python train.py --arch="caformer" --model="image classifier" --dataset="procedural textures in two colours, tilted and lit" --train_examples=195000 --image_size=64 --crop_scale_min=1 --horizontal_flip=false --translate=0.06 --targets=["ground colour", "pattern colour"] --num_classes=[12, 12] --norm="rmsnorm" --norm_position="pre" --hidden_act="relu" --mlp_ratio=4 --head_dim=32 --fused_qkv=true --qk_norm=false --layer_scale_init=1.0 --parallel_block=false --inner_norm=false --patch_size=[4, 4] --conv_stem=false --depths=[2, 5, 5] --widths=[64, 128, 256] --kernel_size=3 --loss="cross_entropy" --head_dropout=0.2 --init="kaiming_normal" --residual_init="scaled_by_depth" --optimizer="adamw" --learning_rate=0.0013 --beta1=0.8 --beta2=0.99 --eps=1e-06 --max_grad_norm=0.5 --l1_shrink=0.03 --cautious_weight_decay=true --sam_rho=0.05 --max_steps=10400 --batch_size=128 --epochs=6.8 --lr_schedule="cosine" --final_lr_fraction=0 --warmup_steps=520 --weight_decay=0.1
Rows from block 3 of a small image classifier, named by matrix and row number. Rows with one number belong to one neuron. Each number is 128 + 24 x the weight over its row's rms, rounded and kept within 0 to 255. All counts start at 0. Numbers have three digits each. After the name is the row's rms in percent of the matrix's.
After each neuron's rows are labels from the 100 images, of 14976, where the neuron reaches its highest value: "responds to" is what is common among them. Only what is clearly more common there than usual is listed. The data: procedural textures in two colours, tilted and lit. In brackets: how many of the 100.
# fc1: MLP up (model.blocks.3.mlp.fc1.weight, 512x128), inputs 0-63
# fc2: MLP down (model.blocks.3.mlp.fc2.weight, 128x512, transposed), outputs 0-63

fc1.316 080:128128128128128128128128127129128128128128128128128128128128128128128128147128128000128128128137128128128128128128128128128128128128128129128127128128128114128128116128127128128128129128128128
fc2.316 011:109139150119122124128128125119129145191160112117138177128127122112130125129220139105128125128128105093126133119167131130193129130077128128123131129153125128116108128116129122129154128139127136
responds to: orange (37); pattern colour: orange (31)

fc1.161 120:126169141124129128127128126129128127128128128128129128132129127113129127129128138129128129128235130072128128128127128000130128128128129129128127131128120129127129129128127128025127129128128161
fc2.161 038:127102080124129133119126128132132112117140157128128129128127125129124127130132125110136127125124122124128138126154128126147109130128130128117127128118128125143126130128128128130127128128128148
responds to: red (49); ground colour: red (48); white (44); pattern colour: white (38)

fc1.509 223:128128124128095128128128143128128128129062128128128142129128137162128199128138130128128126128128128128128128129128127128128128117128128128128128128128128128128128127146128128126129023128128128
fc2.509 223:130128128143095129128127137128052122128120128128127130137109128128128126128045148127128127128194153128128128128128123128128079126128129197149131128127079131128128128129129126128128127127128124
responds to: green (49); pattern colour: green (49); teal (45); pattern colour: teal (45)

fc1.75 296:142128125128073128128128134127128128135128140126089128138128138128128129128191128128128128128128128126128128128129127119128128128122128128138129127128104128128128107125196128128128059128128128
fc2.75 288:129128128128094128128128128128128128128128128128127128129128128128128128130099128127128127128255128128128128128128127128128110128128128132129128128128083128128127128128128128128128128128128128
responds to: teal (59); pattern colour: teal (59); red (40); ground colour: red (40)

fc1.162 094:144128128128129128117128127128128128128128128128126128128129128128128128161128128128128129068255128128128128128128249078130127128128128128128127128128129097128128057128125128128128129128128128
fc2.162 037:127131132128128128128128128128128134128128128126139135128135123121128000128141128128141128128133096128128127128080155127129128126119128128129128128129116162128236128128146118128128128128128129
responds to: orange (48); black (44); blue (40); pattern colour: orange (39)

fc1.129 131:128128128128099128128142127127129128128131128128128127129167128128128127128131128128128128128128127128128129128130128128144129157129128128128127127128128113128000128128128128128127010128127127
fc2.129 010:151109104135116130114120135159173071120119203142123128128108153182121136128125112127165127123194107113117103123128128111112061128125128112127128128140132114133127122132173124103125118136132127
responds to: brown (58); white (50); ground colour: white (38); pattern colour: brown (36)

fc1.90 033:127127130128123129126127128131126126128126128128128128128129128129130134125132131130128130129152129129127129129128126128128127125130128130128137128128128130250130127128125131128129130128129128
fc2.90 009:118144138124104114148134136085128158176128057097146187128138143086126150128163152129128100132056095130128146103138143145116164127104128126117121128186174126077091104127134094133145134142142119
responds to: pattern colour: orange (27); ground colour: brown (25)

fc1.217 149:128129085128130127133129128083129130128133158131128126127128125133154126159126108128127128123129128131131128106128128128129233195130128128128128138128128106140122134128122128130086017125127129
fc2.217 284:156115128143126131128128154128122125128064128099128171128128137131110139126128128128128128122135128122128132124135128132111128128128122128128128127097124123128128120176128086083128128114140128
responds to: teal (47); blue (43); ground colour: teal (39); ground colour: blue (34)

fc1.355 167:126128128128128128128128128128128128083167127128128129131128128127130128131128128128128067079128129128236128088128164128128127169128128133128205132128107128129128136128128128128128128128128139
fc2.355 125:122132128121128128124128119127128130120128128129133174154133093120139128131147128128128128116112231149118125097128129126144127134128134239128128156128068128150128151125128126125130128130126136
responds to: yellow (44); ground colour: yellow (44); blue (39); pattern colour: blue (39)

fc1.146 130:128128129128129128126127126129128127128127128131129128191129126128129126163127130099129129128127123128128129089127130127140125126000105129128127128161128129128128128128128128124215102129128210
fc2.146 103:124132118128105128125129128129121128128128124063130139140129128124133127129123134098124130128214255127125127121128134114134122128125128236129139132130117130128128128121127072123128127133128136
responds to: red (72); ground colour: red (72); pattern colour: teal (31)

fc1.361 259:129128089128128128131128129128128128128127128122128213125079128130143206128128128128128084128127127128128128126127113128124129128128095127129128128128128128128128128177128128128128128136143126
fc2.361 367:128128231128128128128128128128128128128151128128128128144181115128128072128129128128135128128128128128128153128128131128255128128128128128128128128153128128128128128124115123129128128128128184
responds to: white (85); black (57); pattern colour: white (55); ground colour: black (35)

fc1.173 153:128123128128128130120127128133128128128136128120129131168130128127122128212128125127129134079166129128128128033128130051128100128128133129128155128128041128128129128128128124128128128128128135
fc2.173 133:128128127120128128125126126132129125128145135096129164130173128134131128129255134130128131127136128132122118127126128116134119128115130155125125132128131127132134128125124099137134127130125148
responds to: black (72); ground colour: black (68)

fc1.94 083:124128133119129125126128127128127139128128127128131127128132128128122127128126129003126132116136128128127128128128133128130128128127128128126127128131127128127113130128126128128211129128127128
fc2.94 033:128128127125000128103128127140124108223127128124133120128127155160128134127127143084122129129172125137124129136129120118130086051121126119129136127134128125127124126126125129131129117137128127
responds to: grey (51); purple (40); pattern colour: purple (36); ground colour: grey (35)

fc1.167 173:128128129127073132125128128128123128129128128044134131127128128136128128128126129129128128128128132122101128137128128129128128122128129130125141130128127131128130129111127115103128129107203128
fc2.167 192:128129128128128112131144128104197142128137128128210128129128128124128128149128119116159127008107102123128127122127134128129149218127129128047043128135128116126113128128128118129043128129095128
responds to: white (71); pattern colour: white (41); purple (37); ground colour: white (30)

fc1.282 076:129128128128125169128128128129128127129128128128128129128129128129127128128128128124128128124128128128128130127129128128128127128128125128128127128128127128128128127128133091128128117129174128
fc2.282 023:128128108131128128129128133127141128129132127126128128128127131113125130129130128126130127128117123127128130115132127128128130189129131128128128128130121125127125134128175127128128128128128128
responds to: blue (44); pattern colour: blue (44); pattern colour: teal (25)

fc1.425 146:128128128066000128128128128128128124128128130103128129128128128145128145128131128128128128128162193128128128115199229127128128128115127128128128143128128117128128056128128128127128128129128225
fc2.425 114:127125115128128128118129128128138128128128154127128128128132172128128130129128128117130128055182033054125128121131157128126116137109128128104122127133206122126126127127128125138128128134129128
responds to: yellow (67); pattern colour: yellow (66); ground colour: purple (34)

fc1.329 191:128128128129128162127128128128128128128128127128128128129128128124128128128128139128128128128128128125128129128128128128128069128110128129128128128128125129128128128126128128118128076128156128
fc2.329 162:128128129165124129128128125128127127128133127128118129131129127128128127129110130105127121128255130128128129128136128125131127128128128144128129128132127128128126128128127127127128128129132130
responds to: green (51); pattern colour: green (51); teal (43); pattern colour: teal (43)

fc1.199 067:128128128128128128128128128083128128128128128128042128128128128128128128128128128128128128128136128128128128128128128128128128128128128128128128128128128124128128128128128125128128128128128164
fc2.199 005:133125119127112127129131130126141127139131151126127029128123159144131145129108133125122139139128134135122136135142101134119131117130128056150127127123196098128102122128100147129131128130128123
responds to: pattern colour: purple (27)

fc1.452 140:127129128128128127140128128128128131128128127128128126128128128126130128128198128101128128128197128129128128127128128127127128128128128128128128128133114128128128128128127128128128128128127128
fc2.452 032:137114126141128129138130139120129130129126125126128132128123126121115125128128129142131121125166255128139176127131101129128135126146128133132127106124119128126108123128143127129130128129128128
responds to: purple (36); pattern colour: purple (36); ground colour: green (35); ground colour: yellow (28)

fc1.5 144:128127124129128128130128129011128128128157129128110128128124128128128128139128128000128126127156128117129128128128148128127137131128129063128128180127126128205128128128175128129128059127128128
fc2.5 118:129144124128116125143132140118135143128103129128127126127125155127128170130121128117094128126129126151128129127128127132000131149128095114154132128129121105129036128133129128123127127124079116
responds to: ground colour: purple (35); pattern colour: yellow (33); pattern colour: green (27); ground colour: pink (26)

fc1.201 079:129128128128038128128128128128128128128128128128128193128128128128128128129128128128128128128139128128128128127128128128128128129128128128128128128128128027129128128128128128128128128128128128
fc2.201 009:127128133127132128130128128125141132132127124128131067128128117129126132196128124122128126128137079128130131129127114128128127126131126098201113123129144121121126124128123118139121128134128128
responds to: orange (43); brown (39); ground colour: orange (36); pattern colour: purple (35)

fc1.412 160:128133128128118128155128128123128128128128128130127130127127128128111143248144128128128085128127128128129124122126128128128129128125128126128128128144128044113126128128139129128129128207128127
fc2.412 124:106141121128128091130143131100129207127126124128128131166128130093131170136130128127126120127128129124128000123077140125124201131128126122080128136133129125127128128129129118128127128132092093
responds to: purple (89); pattern colour: purple (89); ground colour: grey (27)

fc1.439 215:136138127133170130131126131129125128128128125128128129130127128128127128209129075128128128128128128129128128129128121128122128127128128131143145124128117117145130128128128127141128128128128128
fc2.439 320:131128128128127139128128128128128128141128128126121128128128128128128128113129128128128128130075128128128128133131128128128128110128127127113129128128128128129255128107128128150129128128132128
responds to: black (99); ground colour: black (78)

fc1.398 136:128100129128128128127131126129128128128127128114123157128130128129127133128131128131132128128248127124128128128128168129129086128128128128129125128127130128125131122128128062128128129128246127
fc2.398 149:129063129127129128128126127128128129128130128112148128131131127106091019128131106128139128128128123065128132100124171128128128127123131128112127132154129128125184131145127044137131128133116130
responds to: teal (62); ground colour: teal (57); orange (39); pattern colour: orange (37)

fc1.153 132:126211128130129129127127128128126127128125125021130128128122128128136214125126132130128128100124128128129197120128127120127128203128126128127128130128056131169129128128128130127127127132192126
fc2.153 050:128123047136089144129125129127110115133128129123129136132029129128119128128128150125112119126116170122128139128152109119171102116127129181165139126122051128126066124128127127128144128128137140
responds to: pattern colour: teal (34); ground colour: orange (30); ground colour: red (26); pattern colour: white (25)

fc1.203 193:128128113139128128128126128128190128128128128128128128127128128128128128128128128128128038071128116127128128109128128128128128231126128128128128128127124128135128128145247128128128069128128148
fc2.203 155:128120128127128128128128128128128129128130128128125128128128128128128185128195128128134128128247128128128142128138129176104128128129128127128128128129128125128127128127128128128128128128128124
responds to: teal (52); ground colour: teal (51); red (49); pattern colour: red (48)

fc1.220 083:157128128128128128128128128128128128128234128128128128128128255128128128128128128128128091128152128128128128129128128128128128128128128128128128128128127128128128128128128129128128128128128255
fc2.220 005:128128137127137127129130099127132131126128104135128120128091097122128126119129128128129128127103130127128184204144041134151129130180128129131156128130095127130000128128121186128128128122129128
responds to: red (47); ground colour: red (42); pattern colour: green (28)

fc1.292 247:128128131102128128128128174128128128128146128128130132198127129128128216128172131128128128128128189128128129128128128128128128128128128130128128132128098128128128128128080128128128128128128128
fc2.292 279:127132129128217125128130078128166129128129127128156128136141029075128128128134103138182128128131045128128167126127203128152129130128133128119103130128128127128128128128128117128128129128128128
responds to: red (52); pattern colour: red (52); green (46); ground colour: green (46)

fc1.71 236:128128130161129193127126126128150128128128081130128127128128127136155126127127128128128128060128127128128129134128129128130127147128127128147127129128128129130111129128128128128127128128126255
fc2.71 258:130129125128120128145128157123128136128127128113128138130123128128129130127144128130128125127181138128128121128050126124128128128128128151131154129128115110128116129128128126125128128128127128
responds to: brown (40); green (40); ground colour: brown (40); pattern colour: green (39)

fc1.330 121:127129070129128128128128128129134128129128124128131128128128128128128129128137129119128128128128126128128128128127126128125128127128128097128199128133128128127126126128126129128128129131128129
fc2.330 037:125102140124124134118127077130127114147177146118134126130156123133117128125133128124136129128128128115125134128132133132144121091109130120050083133170143128126135128128125121128133128135155157
responds to: ground colour: purple (32); pattern colour: green (27)

fc1.81 118:128128128171128128128128127132130128127128129129128128128129128124130128194128126128128127125177128138128128071127139126128127130128128132128128128130113128131128129128128125128128128134127132
fc2.81 056:123128130112125129119128127130129129159142128117134129129154121129132124127161127128129130129145128149127126128127128128138115125126128151129128128126130128129255128127122128132152128128126158
responds to: black (87); ground colour: black (72); grey (44); pattern colour: grey (35)

fc1.378 256:128128126129022124128128132145128128128128128128128129128128128175128131128133128128133128128128128128128128128120128128128096128128126112128128128128128128128128127128128128128133058128163128
fc2.378 240:130123126128091131128127128146127073133129131113112129131128128193124128129115193120129128128255128120128128128132126128128121112128128144135129128128128128128128122128128058122132128131131129
responds to: green (63); pattern colour: green (63); pink (38); ground colour: pink (38)

fc1.185 080:128128128128128128128127129128127128119128129000128128128128129126128128128128127000128129128132128120128128127128128128128103128130128128098129128128122124128081129128129129128128128128128127
fc2.185 011:197117128080131134126127130151127104124128128128118050128127130179124130128134148129123155159127146155129136153140076125142115084153128131223117125099134124130122113131034144130140131123144137
responds to: grey (51); black (40); pattern colour: grey (29); ground colour: black (28)

fc1.391 094:128130128126128128128128128128128128128128128128128128128127128128128128128178128125128127128130128128128128128128128127128128128128128127128128128130127083128128127128129118128128128128128172
fc2.391 035:122128135122129128127128127128126128128000126127130127128139126128129128116141127139131137131121127138128128128128129129131128119128129132128129127128129129127135128128104140129129128129128129
responds to: teal (42); ground colour: teal (30)

fc1.236 048:128128000129129128128128129127128129127128128043128127128174138127128128128127126014128128127126128129128130128127126128126129129129128128128128128133125127130126128128128129128127129128127171
fc2.236 007:124132196066151129119130092136109125127144121131128113128134119116133117128129141128125138190029133163128136130128131133171127096161128128127108128143128177129126131125099158137128134127129142
responds to: grey (41); pattern colour: teal (27)

fc1.409 215:128128128129083128128105169128127128129127128128128128128053175115172129127098137129114128128144129128128077129128128116091129161128126128128163128131032128128128128122128128129128128129128127
fc2.409 402:130127128128154128108128020128128128128204128128118128131230079128128123129135128107135128128177128128128128128144128187129128128128129121128107128128128128128126130128125123128128128128128128
responds to: orange (65); black (64); ground colour: orange (49); pattern colour: black (48)

fc1.113 217:122128130118127128128090128129128132137128128088128128128176136128133128128128130128128128129128128135121128128128128127216128128128128128128128128128128087128128128094127128128130128138128129
fc2.113 281:134126128128128130128124129130128126121077135128149129129128128131128128129128127127128127128000128127128127128096125128128126127128129126114128129128128128129133129214129128118131118128128129
responds to: white (86); pattern colour: white (50); ground colour: white (36)

fc1.226 106:128128131129132127127185123128131128128127124128129122128129208128128125124126130129128132128224127129128128133128125128129053129128128129128124127131130015127125127128126132128126132128126128
fc2.226 039:127128131115126130125126129133119128126127132131135128128131122130137126128128128124128139130173133128125128121127131120135122127137130126127161154120019128132128151130116129128129119127128128
responds to: purple (79); yellow (64); pattern colour: purple (44); ground colour: yellow (43)

fc1.319 216:128128128128128128129128128128129128128136127084128127160128136128128128128136126128128128127128125128128128128128128128152090128128146135230128128128128128128128128128128128128141128134155129
fc2.319 173:128128128128128129128127128128128128128121129129128127128128127128129129128131039143132128128255113116126128128128127128128128128129128127144128131128128128130127130128128129140128128131128119
responds to: teal (49); ground colour: teal (47)

fc1.194 229:128128128128128121146128128128128128128128079128128145128127130128129128090253128128128126128128131129128128128119128129128128128128128128128195128128007128128031128128128128128171128128128128
fc2.194 149:127129128127128128128128157099068129131119088124135136156089128127128131128128129128128118129215149128201131126128033127128128128128129128171128091128124128104128128127128098128130128128129131
responds to: yellow (61); ground colour: yellow (61); pattern colour: purple (29); pattern colour: blue (27)

fc1.434 188:128128128059129127128128126121128128036128094129129127144128127128128127165125128128129103119127122105128130128127133097174128129128160128129121128128085129127128134128128128128127083128124255
fc2.434 188:135129094128097128128127133130128127087108131129129128130127128149131207124127128134126129127140166129125097126118086114127126129128128155146137133049119114148130129181128128011128128128125129
responds to: brown (57); ground colour: brown (57); pattern colour: teal (31); pattern colour: white (28)

fc1.251 226:125255131118128128128132130128126128128200125100128128157128129209143134160146129128128108132128128127128120128120128024129128127079182109129128130128128129125094129128128128128134116132128128
fc2.251 362:128068128188128150128124144147128128097128128128130128128128128127075128094128128128128128127000128127128149127133129171128128128128134130128128128127126128131128132130128124128129128126128128
responds to: red (100); ground colour: red (79)

fc1.86 180:170147128122128128127128128128127128128128127128128127129128128128128128190128128126128128110141128127128128072106128114255128128128130136150128140128127128127132129128128128128128037128128226
fc2.86 201:128128124127127128126126121154127108028128154128131128130128125169130124126127128128128129123130186128124012128128127109160082128128128167132124173125124128143128130128126128103128127128124132
responds to: red (77); ground colour: red (77); pattern colour: white (34); pattern colour: pink (29)

fc1.352 085:128128128120128128128128128128128128128212062128128128128128128128129128128128128128128128128132128128043128128128128128128128128004128128128128128128128128142044128128128128128128117128214194
fc2.352 005:126111131097147130119128141128128130124135155128129116128128141105136115125122127109114139130073138128125134123132128145116143133036128128065129131119124129145224139124159128128130127110124128
responds to: orange (37); teal (36); ground colour: teal (34); pattern colour: orange (34)

fc1.210 088:128125125132130128143130135128129129125120128124129134128126125108127128127127128138128121128158128131130128000124129132113137128128128134130128128128129131128136128134127121135128129149122125
fc2.210 102:102128127122128134110128126128129128145255127128127121172128128124121128129129128074128128141198128128128141128129154128134127124128161137144127119122129125115080126096128128129145127131132147
responds to: black (86); grey (84); ground colour: grey (53); pattern colour: black (49)

fc1.325 083:128128128128128128128128127129127126128127128128128128167128128129128130127128130125127128000126129128128128129128126126128128127129128130129128128127128130128129128127127130128182130128128127
fc2.325 018:128107128132118147160128125081132128179135129114132144128132123122086119125135132112140083128115081091129194124220129180207182127122131127095125122129132125124127121128134127134178128136142119
responds to: ground colour: brown (26)

fc1.496 283:128128128128112128128135128128128128130128106080128128128131133177102137128128164128126128128128140128128128128129128128128128128119128129128128127128129085123128124127127127108179129128130128
fc2.496 402:128128128128128129128126128128147127128182130192128070128128125129128128128128124114128128128246110128127128145128126128128128128132129128128128131128128128134054131128128131127128128128128128
responds to: ground colour: purple (25)

fc1.7 087:131126128129098131130128129094128128128128129127128126142127128131125128128128128128127127130151128128034128131128125130126130125130129127129128126124128129128128128128127129128128128125129126
fc2.7 018:127129131127120140118128126127145066134152126152095125127091131140126123150128115097127107131148097129128121161123114114130129128253124099126120128137095128128054141126172156113116116119142130
responds to: grey (73); red (67); pattern colour: grey (57); ground colour: red (53)

fc1.491 209:128154128128082128202127128128128127128128130128128128128128148125161128132127128126114127128128128128128128126128128112128128128128128127127128130130128112132128129128128128128128076130128128
fc2.491 252:124166132106128125131131108126128130129129124128127065127128129128133131133128137124101160135128128186128128128128125127128131128135127124145128128129130122126104126128114128134129128129127150
responds to: pink (39); red (36); ground colour: red (36); ground colour: pink (33)

fc1.200 070:128128128128128128128128128128128128128128128128128128128128128128128128129128128128128128128151128128128128128128128128128128128128128128128128128128128081128128128128128128128128128128128250
fc2.200 008:128092122124124130065129126127129104130133217136128122128115129152128133128128131128143128131128129128128187139198109128181104121136128128132128128128100125175125135127126210128128128128128128
responds to: pink (36); ground colour: yellow (26)

fc1.139 055:128128128128128128128128128128128128149128128128128128128128128128128128128128128128128128128204128128128129091128127128128165127129128128128128128128128028128128128128128128128128128128129128
fc2.139 006:127137128127110128128128134128125100128112128128128090128108148135140148128091152130097128128000138144127084130098098109075128094129128128128146129128155123129118128128116130128128128128120128
responds to: brown (39); ground colour: brown (34); pattern colour: purple (30); pattern colour: black (28)

fc1.362 155:128128118128102129127128128128128128128128128128128157128128129135130151128128128128135128128128128129127128128128128126128127128128127107128128128207128128128128128131128128127129064129128128
fc2.362 130:129128121132124130128128130129125124128128135126123135132104129128124128134101150118128125127122160121128125075128130120128122128126129229168129128128122130128115128128128124122128127137129132
responds to: green (63); pattern colour: green (63); pink (39); ground colour: pink (39)

fc1.64 115:128128122127128128128126128130128126128128132128128125128124128135128127129127167000128129132176128130128128128126122128129128126131128126129127128126103127128129127130128130128128125127128127
fc2.64 100:128128128123128127127129126133129125129126127100136119128129133145128132129128134129128132129125125129124128132128120117129112127126127127135124126130140111124128119127122127129127255133127132
responds to: purple (61); pattern colour: purple (60); pattern colour: blue (34); ground colour: orange (33)

fc1.143 075:128127128129026129127128127130128128128128128128128128128128128128128128127128128128128128128127128128128129129129150128128128127128128128128117128128128129128129128128127128128128128128128128
fc2.143 009:160105127194086129130128146128127110124128132125119202128128148128102117134123127107147092106128133102132111115128198129079125149128128128132128116156109139129128127132186092127124128128128119
responds to: ground colour: orange (31); pattern colour: grey (27)

fc1.443 073:128127128128128128128128128128128128128128128128128128128128129128127129127128128129128128128146128128128128128129128120127128128128128128128140128128128000128128127128127128128128122128128128
fc2.443 014:116139136131153128118128083123137127129128120139128128128125101108128000127101128128125125128112135128128130129128126128174134140129126128119107128154126131128118130126128131126116128127128127
responds to: blue (50); pattern colour: blue (44); yellow (43); ground colour: yellow (41)

fc1.278 108:128128128128128128128128128125128128128128128128128131128128128128128128129128128122128128128133128127128128104128128128128128129128128128120128128194126128128128128128128127128128124128255128
fc2.278 007:133129129128128128153127161129131141128114128128119129126110183127139196141128158129118128126000128146128078129099121131052194105150128127129147130128134125128123130128130148129126130127124125
responds to: grey (70); pattern colour: grey (54); brown (46); ground colour: brown (35)